Weights of a small multi-label audio tagger: norm batchnorm, trained on synthesised sound scenes: up to three everyday sounds over a background.
Rows from block 3, named by matrix and row number. Rows with one number belong to one channel. Each number is 128 + 32 x the weight over its row's rms, rounded and kept within 0 to 255. All counts start at 0. After the name is the row's rms in percent of the matrix's.
# convs0: first width-7 conv, stride 2 (model.blocks.3.convs.0.weight, 112x96x7), inputs 0-31, a 7 kernel for each
# convs1: second width-7 conv (model.blocks.3.convs.1.weight, 112x112x7, transposed), outputs 0-37, a 7 kernel for each
convs0.65 089 [ 99  88 188 137 165  73 109  85 133 100 126 125 112 172 159 156  92 149 167 138  76 156 140 152 135 151 118  82 138  97 134 123  95 145 122 141 102 131 129 170  80 132 133 168 135 160 124 161 101 166 164 128 139 140 182 165 160 135 125 126 119 130  69 170 188 164 112  79 124 144 105 170 143 142 103 130 103 172 117 134 151 126  87 116  96 177 186 156 165 134 117 132 165 144  91 113 122  86 140 127 122 132 125 110 112  82 149 133 157 103 125 118  64  80 140  93 137 193 131  96  59  86 108 167 143 132 178 126 167 129 147 144 120 194 108 109 129 141 130 143 137 112 146  83 137 134 111 106  84 190 169 125 117  84  93 123 114 115 103 146 122 142  98 126 113 102  87 137 158 145 132 103 150  91 109  91 154 182 143 162 109  91 114 129 169 170 145  82  84 117 145 161 115 159 101  95  82 156 141  71 128 121 141 125 162 139 149 118 150 136 198 190 125 209 152 154 133 228 118 179  92 128 115  85]
convs1.65 097 [129 109 135 142 156 150 123 125 118 120  86 123  72 120 166 110 144 141 167  99 103  85 183 184 159 150 134 109 139 159  77  52  74  95 114 170  82 101 123 126 189 113  99 101 121 111  91 112 126 134  97 151 121  84 125  97 122 123 126  13  60 113 148 167 144  99 134 205 198 108 129 207 120 156  94  63  73  88 104 157 137 145 156 128  80 126  86 109 166 121 135  97 147 151 124 156 107 130 125 190 126 137  77  95 120 147 145 123  91 127 197 155 141 148 137 105  96 178 126 105 123 128 101 119 100 115 118 132 148 124 113 157 147  94 186 211 152 121 120 204 124  93 109 154 149 129  93 142 190 121 128  92  66 140 115 110 147 130 167 167 120 131 143 155 102  72 186 162 155 192 117  91 124 152 142 112 110 139 143 118 112 129  79 174 133  95  87 123 162 106 132 116 155 155 129 160 102 120 136 147 121 113 137 143 104 169 168 109  89 117 171 145 115 176 145 193 139  99 146 110 168  68 148  90 139  60 122 130 145 171 208 111 128 129 167 121 132 141 118 122 127 132 105 119 125 134 103 167 140  90 136 131 155 153 112  96  89 144  83 145 145 127 127 135 141 134]
convs0.66 100 [120  75 112 105 119 164 224 101 152 189 121  99 139 102 135 106 158 138 163 145 188 207 112 125 175 159 169 142  67 115 190 100  66 174 150 187 109 143 140 101 125  74 111 105 162 154 108 127 128 142 126 149  96 137 131 143 141 122 157 168 147 154 114 140 133 181 148  89 183  97 130  66 131 139 140 117 131 135  72  99 114 132 126 129 114 149 139  75 130 117 150 115 121 168  89  98  87 117 145 154  73 157 138 132 101 154  74 124 122 175 129 161 172 151 181 147 125 120 110 103 169  67 143 134  81 113 122  91 159 132  87 120 118 101 139 154 100 167 138 136 132 133 141  96  72 123 138 123 104 152 152 148 132 131 177 149 102  97  90 165 134 110 140 122 113 174 132 130 136 129  58  66 102 106 105  39 131 151 143  92 174 109 126 141 147 132 110 148 110  90 123 161 133 120  96 140 104 166 124  72 158 140 106 136 142 137 180 104 131 127 152 184  81  65  56 111 141 111 100 102 103 151 169 107]
convs1.66 097 [129  77 145 105 123  94 140 146 161  73 198 114 172 104 139 112 146 106 140 126  87 133 125 109  77 132 161  50 114 133 156 146  58  83 142 157 119 146 171 113 130 137 154 126 134 151 194 164  82 133 152 101  69 120 137 148 181 131 117 105  88 124 142 124 122  38 110 228 133 117 108 181 109  83 102 166 217 153 156 165 122 155 114  69 150  99 111 117 116 150 158 100 143 181 188 116 143 181 182  99 156 117 115  98  82  98 116 148 111 135 125 129 134 105 144 105  91 166 184 132  99 137 155 154 102 126 110 143 160 115 154 153 187  89 117 114 111 150 166 153 135 112 130  89  67 129 188 101 108 108 159  98 137 138 110 145 103 136 140 128 139  91 119 131 146 106 154 142 119 106  92 117 138 140 139 176  86  86 137  80  74  84 143 114 130 133 115 146 202 168 118 105 164  61 177 140 176 159 127 188 134  75  93 126 116 141 100 102 126 126  97 120 207 125 175 113 115 104 136 113  65  86 115 100 138 116  68 160 199 167  66 114 140 142 140  96 137 164 181 170 139 131 164 148 111 112 175 122 155 150 149 125  86  97 179 163 146 159 196  52 140 144 196 109 108 104]
convs0.67 105 [180 154 144  80 116 152 131 164 208 166 114 130  63  57 162  94 135 117 144 178 129 152 116 109 126  77 133 203 108 148 148 147 119 130 101  73 119 106 161 135  98  99  93 112 122 106 165 170 101 160 136  91  98 106 114 122  69 109  95  99 116 128 117  83 113  93 160 143 144 136 157 178  85 144 198 150 104 100  56 107 113 166 204 138 113 106 148 120 122 141  92 121 132 108  84 157 149 170 128  73 150 116 162 135 116 139 126 159 125 127  58 120 151 122 142  86 114 133 116  99  86 104 129 123 127 143 147  98 129 104 100 161 162 205 170 154 131 119  92 124  82 107 100 166 141 100 181 175 207 165 103 104  66 173 110 149 111 102  93 100 134 182 124 124 120 100  90 123 143 127 148 116 113 108 122 164 123 131  92 142 153  88  38  97 234 187 167 144 101 136 132 135 115 147 179  91 133 131 118 103 172 194 153 162 104 101 160 175 153 120 181 193  95 137 131 132 118 151 159 145 149  94 122  80]
convs1.67 101 [105 121 147 161  97 121 145 159 103 187 173 170 124 127 128  85 116 140 160 110 116 149 118 148 162 134 139 119 130 167 150 133  76  83 163 114 159 191 122 109 168 160  35 117 142 161 133 150 191  83  73 127  86 113  86 110 139 157 118  91  98  99 126 145 124  72 146 134 151 148 117 137  98 121 193 110 217 196 138 117  97  77 121 167 111 153  55  95 176 101 125 159 148 152 164  58 134 115 162 137 112 117 185  76 153 120 147 125 120 173  88 159 125  68 144 107 118 153 155  93 145  73 137 118 135 141 112  98 169 166  92 131  80 151 102  89 131 123 153 166 127 200 177 107 140 148  94 107  76  99 154 138 135 195  88 134 113 120 122  87 110  71  98 143  89 164 160 152 136 140 119 160 193 116  58  91 131 125  82 111 127 189 138 198 155 147  71 109  68 169 112  87 129  60 141 104  63  97  88 149 178 145 131 149 138 151 165 110 150 187  79 128 111 158 180 119 143 131 123  83  93 145  91 104 184  96 186 124  80 109 117  75 136 136 143 176 136  63 123 113 145 139 118 163 116 113 152 139  94 134 158 143 131 132  92  94 154 143 153  87  30 104  97 128 196 132]
convs0.68 100 [103 116 190 140 127 109  76 126 190  93 102  88 149 156 115 145 190  86 168  78  92 121 122 108 166 125 121 140 143 148 106 103 156 141 150  71 121 160 189 148  89  99 112 169 132 145 128  80  91 126 138 186 119 105 154 156 149 116  90 115  81 101  67 154 162 137 136 138  99  62  92 121 123 127 109 123 154 153 195 154 110  76  65 110 202 120 130  91  95 131  98 109 148 104  78 125  98 123 126 151  85 140 112 176  96 129 158 110 149 124 118 110 126 104  90  98 163 163 152 143 110 117 118 156 219 168 114 129 155 147 149 165 182 171 131  67 129 139 132 108 123 127 135 132 170 114  68  79 105 104 139 134 100  72 165 181  85 113  62 133 177 158 145 138 105 131 131 132 101 150 164 136  96 127 103  63 129 143 184 176 137 167 160 121  62 144  98 125  69 170 153 211 137 162 128 139 136 108 103 127 124 131 117 119 153 184 123 142 136 121 106 101  94 142 191 126 129 175 147 143  62 131 120 132]
convs1.68 104 [171 116 136 122  91 150 161 130  83  82 119 113 110 196 106 129 120 109 119  90 128 132 128 131 176 110 118 148 135 110 105 114 102 157 154 120 103 143 108 149 111 119 117 152 195 172 128 111  96 137 142 135  80 103 129 127 124 134 100 105 132 134  86 142 195 121 159 119 152 144 110 200 103 107 176 107 106  94 107  90  71 127 116 117  82 171 151 119  84  58 124 164 132 109  82  83 108 123 138 128 137 145 169 175 153  97 109 125 162  76 116 131  71 101 179  81 119 141 129 153 186 156 176 134 123 111 163 163 148  93 141 154 130  94  62 116 111 107 113 179 118  73 127 135 141  92 137 199 182 125 143 133  34 115  90 120 134 144 159 108  99 104  96  83 140 157 146 125 143 164 164 119 181 109  72 173 231 162 180 104 142 178 108 103 155  84  85 105 107 160 143  87 180 148  96 106 131 110  97 163 118 151 167  78 144 136 136 140 112  99 110 140 148  89 146 149 175  64 111 115  97 108 154 131  60 160 145 125 128 199 141 100 138  90 101 123 131 144 124 131 188 149 141 137 138 162 113 119 150 121 134 156  72  67 141 158 156  87 111  72 135 168 152 147 116  86]
convs0.69 099 [117 131 116  97 105 122 125 160 129 127  94 101 105  90 111 128 162 161 126 119 170 223 157 120 165 110 112 129 209 154 135  91  60 106 233  70 131 149 130 159 140 168 123 140  93 120 139 103 239 104 155 166 125 164 125  83  86 107 115 131 133  83 120 151  95  47 142 154 144  45 130 116 212  85 190 150  92 172 157 122 167  52 117 130  63  83 123 159 218 152 141 187 128 116 139 160 113 147 177 168 130 112 105 106 164 197 146 134 112 142 150 143 143 154 125 113  84 140  62  95 116 125 153  56  85 179  66 112  96 148 104 144 118 140 142 104 112 155 140  74 172 136 153 126 163 151 114 148 139  99 168 176 117  60 126 107  76 120 130 185 168 104  94 163 137 107 152 114  43 128 122 111 138 134 158 163 184 108  99 184 133 199 100 115 141 124 120  85 144 146 129  80 129 123 137 116 162 112 145 120 124 119 193 150 182 144 118 119 148 166 108 134 121 145 106  88 104 118 156 120 175 116 189 152]
convs1.69 097 [118  87 103 146 129 101 104 121 147  93 138  93 156 176 150 134 131 122 147 161 168 122 106  98  77 153  96 167 107 170  76 112 153 116  80  63 123 109  76  92  93  95  71 105  75  69 171 145 127 139 181 142 180 153 157 119 138 151 142 173 153  82  75 114  67 126 114  90 128 111 107 160 178 121 106  89 141 117 150 126 166  71 154  62 153 137  78 115 125 154 111  82 143 189 155 151 106 132 112 123 124 110 113 165 144 135 139 121 134  92 111 125 100 104 165 135  97 160  98 168 160  77 127 145 145 158 203 129  92  73 140 201 177  81 124 138 143 154 130 169  55 105  70 119 149 150 180 110 126 146 170 137  88 109 104 111 156 175 122  92  72  84 111 131 118 120 131 189 152 166 135 102 156 103 123 132 145 125 127 108 110 117 105 139 146 158  76 118 130 121 116 167 126 151 154 199 146 113 141 101 127 115 127 176 176 180  90 106 137 138 173 170 149 196 159 217 164  77 173 125 168  87 112 142  99 110  88 112  78 141 128 171 109 186  97  42 103 191 168 201 159 152 122 132 115 155 120  71 120  69 151 129 119 130 140 151  91 121 141 112 143 184 135 105  67 152]
convs0.70 100 [117  94 108 118 172 135 187 159 175 121  98 154 164 156 159 130 106  72 110 133  84 133 122 140 115  88 100 177 123  83 168 157  93 138 120 152 125 132 143  94 133  91 146 130 170  80 153 127  72 161 117 136 127 185 133 161  72 127 108 150 154 151  94 101  99 132 136 163 100 158 103 138 142 181 129  82 110 111  98 101 133 147  85 172  66 125 125  86 146 109 145 175 104 147  80  76 121 105 122 131 108 137 155 175 119 153  81 136 164 112 148  61  94 137 120 108 140 160  98 152 126 104 104 146 128 152 171 153 125 118 119 115  97 197 121  92  69 123 188 138  89 139  81 109 108 103 147 190 141  92  88 106 102 128 150 172 188 125 180 127 133 136 146 152 158 111 108  80 131  99 136 132 118 145 124 148 138 100 104 190 112 110  93 127  80 135  87 119  99 142 141  41 110 174 116 172 145 121 171 151 146 113 136 106 117 109 130 170 134 139 102 110 167 121 168 121 135 181 156  87  63  91 134 120]
convs1.70 101 [111  68 129 138 166 176 146 106  77 186 146 163 151 182 184  71 138 124 122 115 156  93 110 143 162 101 148 134 160 138 153 164 150 134  91  88 179 144 117 119  95 112  86 126 143 130 130 113  88 128 151 168 194 131 104  75 115  49 175 153 183  90  89 145 167 168  75  89 135 149 171 113 112 103 151 104 145  89 124 120  92 151 108  81 151 107  88 114  93 156 155  99  86 111 134 181 184 168  92 146 101  88 147 108 150 138 122 134 168 118 148 136  81  59 128  67 161 128 150 126 166 165 124 166 133 134 135  82 142 100 133  92 131 133 142 170 122 166 153 112  98 119  82 145 107 139 178 180  86  80 145 142 129  85 113 180  97 124 103  90 164 181 143 110 104  96 110 136 160  71 110 168 129 126 117 126 151 124 125 123 143 130 146 123 137 169 115  93 102 143  79  66 146 168 124 133 138 142 100 137 159 136  43 133  75  99 101 113 164 135 164 125 139 145 133 139 143 163 157 138 126 154 150  87 159 136 139  96  69 113 177 186 106 156 169 143 137  80 107 122 140  62 124 181 163 118  90  85 112 183 164 144 103  79 147 133 153 133 158 161 120 166 139  89 204 174]
convs0.71 104 [ 94  95 121 156 164  96 145 141 187 146 143  65 107  83  87 126 177 167  93  99 123 144 106 125 131 115 151 123 117  95 114 144 104  88 226 155 124 113 150  77 108  90 148 123 125  95 164 113 116 167  99 138  88  54 184 161 126 127 126 161  84 141 122 164 177 142 103 111 117 137 124 143 148 103  76 116 113 137 169 134 113 157 141 119 201 135 163 121  98 106 119 212 141 175 137  39 104 147 151 111 134 136 116 142 202 109 138 124 129 121 137 121 105 159 107 124  96 142  92 147 158 132  76 108 158 144 148 140 119 111  93 169  84 129 155 141 150 139 131 145 178 134 113 117 123 146 165 112 101  35 140 151 138 138  83 126 145 145  99 127 102 134 106 123 115 125 144 147 149 173  80 117 123 140 139 120 135  98 119 140 175 183 127 140 145 135  91 169  80 141 128 130 149 104 121 146 102  92 132 132 145 122 118 119 151  63 114  66 123 135 178 155  95  78 144 122 194 104 156 127  60 150 137 202]
convs1.71 103 [116 114 154 101 147 140 126  97 136 115 110 120  84 175  74 128 190 157 147 142 125 119 107 160 101 105 123 102 170 147  92 133 103 106 161 115 168 133 127 126 168 140 105 171 129  96 141 145 153 129 146 157 181 135 149 133 107 116 148  87  65 112 134 151 128 151 144 170 172 157 167 164 108 151  77  96 107 101 110 131 125 216 163 156 142 117 162 139 105  79 104 110 102 158 137 126 123 147 139 190 123 143 126 173 142  66 111 146 161  89  70 107 126 154 136 121 157 136 115 118 125 122 106  83 117 138 152 116 105 175 121 129 103  79 151 111 127 117 148 226 101  89 110 127 124 149 127 204 105  83 131 142 145 163 130 123  78  96 168  96 122 112 145 127 108 130 174 150 105 175 141 129 174 138 169  88 139 142 199 212 164  92 128 102 124 118 116 128 130 155 140 131 159 118 186 159 161  99  98  83 130  84 103 139  95  86  87 102 104 131  88  65  95  61 142 111 116 148 112 107 144 146 119 120 130 177 137 160 109 141  62  91 122  95 139 191 105  96 106 156 169  97 162 122 175 164 117  96 116 119 190 127  62 166 173 148 134  90 100 168 128  96 143 138  88  70]
convs0.72 101 [ 56  84  63 143 114 126 162 132 136 134 116 121  93 131 169 159 126 172 104  89  91 120  98  66 145 117 140 181 120 140  94  93 110 144 113 137 158 107 131  85 136 122  75 133 120 136 149 113 177 242 151 127  79  92  90 182 146 140  98 136 151 102 136 172 131 122 110 104 141  80 113  75  82  91  86 123 156 169 146 131 112 115 122 108 148 130  65 120  89 154 157 152 140  96 121  74 114 141 165 144 132  65 174 146 104 154  83 129 126 159 115 134  61 142  85 145 123  76 224 117 109  74 124  82 128 150 128 124  76 125 154 139  93 147 176 139  86 123 114 115 139  96 131  95  74 132 110 177 156  90  90  95 120 145 197 138  91  98 111 136 100  84 122  99 119  74 155 145 132  99 118 158 200 104 115 128 138 126  33  98 101 112 152 102  83 140  88 140 110 139 115  70 126 155 106 164  77  71 191 130 147 119 192  76  94  81 135  77 147 112 134 102 120 120 158 108  77  94 124 104 148  76 145  88]
convs1.72 102 [161 117 150 136 141 152  82 148 169 119 110 189 144 123 144  77 125 163  87  85 121 114 111 140 106  95 119 112  90 116 110 131 108 135 140 155 143 131 140 103 161 152  94  85 123 150 134 125 159 135 142  91 149 134 117 186 141 126 178 129  78  91 137 112 108  86 116  93  83 166 126  81 102 139 164 132 150  60  88 162 183 144 143 165 188  84  90 138 112 149 179 142 128 102 134 142 173 141 138 107  96 179 124 140 142 123 115 135 153  95 108 157 107 120 107  90 152 137  81  50  89 109 175 146 128 124  99 122 127 156 149 155  94 158 167 185 142 111 125 155 142 131  60  96 116 180 162 103 109 108 127 100 134 166 133 187 112 114 174 193 162 125 148 142 112 244 123 103 141  93 113 103 132 123 117 102 151 127 183 165 112 114 136 125 181  96 142 108 155  98 109 161 170 108 142 154 140 177 124 167 153 206 137 186 158 154 120  92 138 101 149 150 104 140 161 148 171  93 111 109 123 105 131  88 123 122 121  92  75 105 198 183 141 147 105 107 124 124 100 179 132 179 150 166 172 178 124 150 134 111 135 126 181 109 164 150  99 131  96 188 164 179 114 128 158 133]
convs0.73 096 [106 136 167 127 163 215 137 127 117 121 113 105 114 104 128 194 135 122 138 154 144 129 123 170 178 200 125 137 147  92 186 185 198  99 104  97 124 127 141 161 124 161 176  97 169 128 115  73 107 120 133 141 150 137 159 198  89 141 175  98  79  82  80 136 120 154  84  60 169 181  98  85  83 115 186 126 156 123  87 153 162 103 139 116 146 135 144  91 123 130 175 144 177 180 121  47 116  88 125 124 159 133 130 159 145 130  94  99 172 158 118 106 129 140 219 126 157  94 133 155 143 197 102 135  92 124 124 158 167 129 121 135 144 175 119 116  71 137 134 147 143 161 169  85 113 172 124 158 155 169 145 164 160  82  97 137 129  89 124 151  97 116 169 127  96 140 102 138 100 119  65 106  81 160  88 138 113 132 200 151 134 168  63  93 102 157 190 130 110 171 108 113 143 110  79 134 134  91 104 117 166 140 115 122 179 170 124 137 118  44 123 106 126 172 175 180 123  88 162 163 186 157 149 103]
convs1.73 103 [113 125 166 108 155 105 125 132 149 142 103 103 142 119 152 139 123 114 132  96 166 108 174 136 169 108 114 118 164 107 180 104 162 136 181 121 127 137 106 118  94 161  66  97 105 143 156 180 179  73  88  93 126  92 140 120 161 166 154  63  81 133 163 110 195 143 194 119  81 136 139 153  94  52 104 161 113 116 102 104 117  97 129 118 108 157 101  52 149 128 115 162 143  73 102 114 125 130  78 107 157 105 101 112  99 150 145  67 104 105  88  80  59 129 116 100  98 156 181 116 147  54 170 108  59 120 128 157 123 127 101  54 107 147 143  83 139 135  68 103  92 117 102 119 138 126 137 105 147 116 117 123  97 139 134 117 101 151 159  95 108 138 150 115 134 136 126 119 188 159 136 114 149 123  57 162 176 124 100 116 142 137 118 103 147  84 132 108  99 117 125 159  91 151 111 135 129 119 115 128 141 114 120  99 132 111  82 172  86  83  50  49 107 125 137 197 175  87 147 176 109 115  98  76 129 113  36 104 146 233 146  66  80  73 119 103 151 203  89 131 148  87 144 141 138 128 110 123 117 119 129 152 120 126  92 127 160 105 133 116  97  56 155 172 113  84]
convs0.74 106 [136 146 170 140 114 122 131  83  74 125 143  89 115 141 106  78 110 119 145 117 157 118 127 154  88 128 147 128 130 128 114 121  47 164 138 209 170 184  86 100  74 125 154 105 146 128 137 160 142  83 120 181 129 120 109 101  54  86 126 192 207 143 127 175 105 121 175 147  45 126  93  93 100 149  95 131 148 118 192 177 131 121 100  48 143 119 114 113  87 136 109  58  88 167 187 225  83 104 142 133 128 166 150 123 157 123  72 197 170 167 117 108 104 101 140 153 198 150  73 121  73 173 208 177  98 102  92 126 186 174 125  85  97 119  91 125 136 135 143 113 110 108 109  89 162 110 115 131  96 120 155 139 126 133  93  82 120 108 117 168 128 127 136 121 132 230 136 136 139 103 129  97 133 148 143 123 136  94 145  72 160 114 170 164 100 110 109 110 157 157 140 100 106 112 148 123 125 131  62 117  66 126  93 143 178 202 102  68 100  80 149 148  85 110 147 131 124 179 160  97 107 141 165 108]
convs1.74 097 [158 228 108 113 133 168 167 101 126 133  98 115  75  85 112 101  99 103 103 136 168 117 131 135  96  92  52 132 122 145 145  80 164 114 165  65  78 123 122 130  71 140 130  61 116 188 137 152  94 142 101 124 143 121 117 135 135  95 147 116 141 142  83  89 156 187 122 127 181 195  96 141 179 175  99 137 124 127  82 118 143  91  84 127 106 119 149 156 224 190  97 111 138 181 102 147 101 131  94 196 116  74 152 130 185  93 180 184 116 150 110 157 129  90  92 130 162 123  94 135 147 118 134 194 136 124 129 129  89  75 144 124 148  96 112  86 174 113 144 228 150 133 179 154 150 121 117  95  97 152 100  79 101 157 116 144 156 105  94 146 133 120 145 150 124 107 119 136  77 122 180 110 170  97 102 140 127 112  71  61  98 177 155 175 146 171 114 142  98 132 110  62 120 109 102 139 111 116 104 119 178 148 113 118 140 170 145 147 115 137 142 124 134 150 189 200 189  93  96 129 150 138  98 105 214  99  93 113 195 108 105 115 116 175 104 143 102 129 212 162 121  71 150 145 109 105 125 162  71  95 180 168 113 145 170  86 134  87  90 123 152  75 104 112  95 150]
convs0.75 098 [139 136 223 177 154 115  78 125  84 111 116 145 167 117 114 107 166 138 153 104 131  97 118 121 143 125 128 107  91 113  48  68 111  80 154 112 115 102 117 109 182 184  76 145 176  98  54 104 123 160  82 122 135  85  87 128 160 134 122 120 126  71 105 182  61 102 105 129 104 155  53 136  77 184 132 195 155 140 113 141 123 101 140 201 105 137 146  60  51 108  79 154 175 130 116 153 169 161  94 152 171  96 142 175 152 198 139 162 128 183 130  98 158 125 157 135 120 175 101 143  87  93 118 136 140 128  72 160 140 144  80 125 145  96  92 126  87 156 158  99 103 133  69 128 108 153 107  90 151 163 161 151 148 136 110 130 174 130 134 123 138 153 117 142 140 181 177 126 129 129 182 130 148 104 193 113 149 162 145 148 169 161 121 113  91 129 152 192 160 114 101 136  76 122 122 147 146 121 113  94 118 126 140  65 129 130 115 141 123 106 149 161 116  81  81 108 120 160 143 154 125 128 127 159]
convs1.75 105 [150 125 108 134 129 171 167 118 114  96  96 105  96 135 150  77 140 181 153  92  98 133 158 155 134 138 171 138 117 126  92 123 151  86 162 128  79 173 110 135 118  96  66 150 144 149 174 189 153 113 101 128  97 112 132 156 147  94 117 121 143  66 178  96 125 120 130 143 167  77  96 120 134  98 138 144 143 122  98 144 109 104 113 135 121 133 180 127  90 142 170  86 102 162  79 143 150 157 107 118  78  64 123 162 170  91 138 118  83 150  91  61 184 105  89 130  96 100  63  86 163 109  57  62 106 129 196 138 138 113 190 158 118 206 146 183 146 132 112 136 147  91 124 130 111 175 107 134 155 155 151 166 146 118  83  88 161  97 157 119  87 141 126 147 162 136 108 169 126 116 123 112 109 112  90  84 134  92 131 137 127 152  90  82 122  70 108 121 152  96 115 116 138 111  91 171 127  37 141 102 169 195 183  66 116 163 155 152 130 133 122 125 137 166 146 103 101 130 123 124 100 122 124 127 104 177 109 108  98 144 135  80 100 164 151 146 159 110 157 138 115 106 122 163 130 143  43  42 111 137 145 209 126 147 119 141 129 108 100  99 205 138 159 132 137 140]
convs0.76 092 [148  99  61  83 103 115 191 151 146 118  67  84 142  75 125 138 110 154  63  90 123 131 128 163 104 139 164 123 136 105 158 109 120  91  81 140 131 195 159 144 102  91 122 116 135 148 116 186 118 124 117 150 140 170 127 137 123 166 126 147  77 131 122  99  81 114 103 105 109 161 184 116  75 137 118 138 124 116 127 170 147  80  81  69 143 150 152 136 129  93 146  88 140  90  43 110 131 116  96 100 120 148 165 149 105 105 113  98 122  98 166  98  89 155  86 145  77 137  88 121 118 134  60 181 141 191 107 127  84 105 125 114 109 136  77  91 121 104 117 120  66 103 172 169 110 130  87 140 107  70 107  58 109 162 176 117 155 122  84 121 153  80 140 146 180 170 154 120 144 146 133 104 111 156 136 126 157 128 113 141 168 171 118 156 114 103 105 107  59 108 133 151 135 179 148 128  99 138 120 131 104 128  94  50  90 109 159 158 123 173 114 117  89 100 137 172 147  86 106 107 152 114 123  60]
convs1.76 104 [115 123 122 184 165 166 120 132 117  95 122 119  78 106 109 157 163 115 147  89  98 120 136 175 185 139  73  96 152 103 112  67 117 150 133 128 117  67 140  90 154 190 137 144 114 162 170 131  65 103 165 116 130 144 134 113  93 127 136 106 224 153 152 116 145  97 141 101 143 151 103 137 143  95 151 110 102  88 160 139 137 164  87  66 168 174 117 106  80  91  71  92 144 122 169 120 171 132 164 137 127 199 211 166 111 140 117 120 131 110  98  99  78  88 115 141 109 113 134 212 181 147 125 114 156 117 169  96 127  90  78 161 124 131  81 128 115 129  77  90 134  85 112 105  81 123 135 110 146 115 147 140 113 132 199 149 139 125 136 158 158 171 124  87  92 127  99 102 155  94 114  85 140 199 134 103 123 103 122  77 126 116 136 123 114  75  77 101 147 111 119 196  83 113 149 133 138 155 117  99 124 160  95 130 119 104 123 117 157 130 169 138  96 123 113  94 150 106 121 125  71  73  69 127 102 152 166  77 101 124 193 151 130 114 155 171 148 129  96 152 121 133 109 106 124 157 152 136 139 131 154 141 164 163 125  91  76 113 164 181 170 142 100 130 101 177]
convs0.77 100 [ 28 104 170 168 205 136 119  86  88 188 143 142 116 105  34 121 149 135 113 193 108 147 171 221 155 179 148 114 113 164 157 120 120 117  64 125 123 120 133 153 116 111 133 161  66 164 128 146 100 167 155 121  61 113 114 125 167 101  96 134 116  98 143  98 125 151 150 130 147 141  99 116 145  93 115 151 139 161 135 150 146 174  78 148 123  96 121 103 131 172 131 180 127 112 117  69 115 152 100 140 102 106  55 106  89 126  84 115  90 111 140  89 174 100  90 108  95 109 146  93 123 135 125 122 157 167 127 106 131  99 126 124  89  89 124 123 140 110 148 117 102 138  66  95  87  75 193  40  97 105 123 161 125 226 162 160 176 153 104  83  81 119 142 133 148 145 117  56 139 101 158 133 199 133  85 109  88  93 108 151 149 113 102 141 136 141 187 118  78 111  60 114 129 180 113 148 172 164 169 179 118 133 119 167  82 154 155  93 145 177 166 127 139 168 125 187 150  97 109 133  86 149 190 117]
convs1.77 098 [182 126 102 100 110 118 145 137 147 155 135 128 140 101 134  89 155 151 176 100 162 166 114 103 128 104 175  92  78 113  70 194 115 123 142 102 151 145 135 145 152 147  95 123 163 119 158 138  91 162 140 173 103  91 123  81 104  93  85 107 183 173 111 167 143 103  69 126 167 178 205 127 115 184 122 102 178 131 136 111 115 103 112 118 116  61 159 132 134 143 138 137  73 109 164 111 142 124 145 123 120 124 111 135  64 119 106 110 135 112 122 157 146 142 105 116 193 169  88 117 112 164 132 172 163 127 162 112 175 144 130 138 143 116  70 145 150 125 157 148 138 179 131 102  44 153 212 129 122 112 220  61 102 204 189 135  74  79 134 126 123 117  86 153 104 125 105 132 177 133 153 155 158 116 173 153 152 133 175 126 104  69 121 114 163 131 134 135 108 143 111 125 121  97 138 119  91 129 158 170 154 104 161 116 171 165 145 104 159 143 196 162 162 190  88 105  50 166 159  67 114 117 192 131 101  92 108 115 137  81 124 114 160 152 168  95  80 136 133 142 127 135 116  88 112  86 122 137 167 135 180 115 107 123  86 192 181 128  81 107  97 159 105 159 166 151]
convs0.78 098 [133  90 106 137 111 133 152 123 162 133 204  87 119  69  97 106 180 125 143 121 172 159 100  73 173 147 127 125 147 153 152 156 177 155  80 168 123 115  99 163  89 129 118 100 146 134 143 151 102 129 104  94 122 149 124  96  83 112 160 147 149 184  99 136 128 116  99 142 116 120  83 150 147 125 128  98 128  84 164 116 111  63 126 146 127 159  95 120  92 156 119  71 161 102  85 162 121 166 152 130 144 160 146  71 125 114 147 113 115  79  90  87 168 123 131 155 162 145 140 113 111  96 142 116 124  91  81 115 123 119 128 100 145 123 102 143 134 152 143  96  74 140  91 117 186 112 151  95 167 152 167 126 149  75 116 109 161 140 160 135  87 125 139 119 139 132 114 120 120 111 125 146  94  72 136 160 130 105 108  74 172  77  96  76 139 149 147 124 124 200 136 151  98  79  58 109 101 108 105 146 120 143  39  95 134 103  50 115 134 140  86 137  89 109  99 139  96 129 130  90 109  89 178 161]
convs1.78 096 [111 116 104 167 206 183 102 156 171  72 125 169 152 108 191 182 148 152 119  98  78 107 152 169 161 117 126 137  98 131 156 130 121 116  71 167  93  89  96 110 145 108 147 166 100  57  75 120 168 121  94 138 123 142 199 125  63 165 170 144 115 139  87 109  85 117 137 136 139 172 143 139  99 124  82 151 127 121 164 119 130 121 110 123  99 126 109 130 174 174 116  95 113 156  75  91 133 197 110  71  77  88 142 129 148 135 110  77  88 109 124 141 135 127 166 131 130 212 141 127  95 119 127 150 102 138 190 124 106 161 203 208 132  85 103 107 118 121 156 136  96 108 145  99 133 114 159 128 101 127 159 127 155 115 100  93 134  56 109 154 147  80  80 124 163 113 116 143 127 149 193 108 116 107  95 112  98 157 137 110 119  99 111 114 118 135 161 124 214 114 121 120  63 128 182 194 145 148 192 158 128 126 135 220 151 122 132  98  82  93 124  99 112 143 136 165 151 132 119  74  70 124 129 136 169  87 133 124  37 128 102 138 113  79 147 130 125 117  98 130 148 129 145 102 140  82  79 125 163 115 157 148 131 131  80 103 141 226 158  44 136 121  76  90 182 191]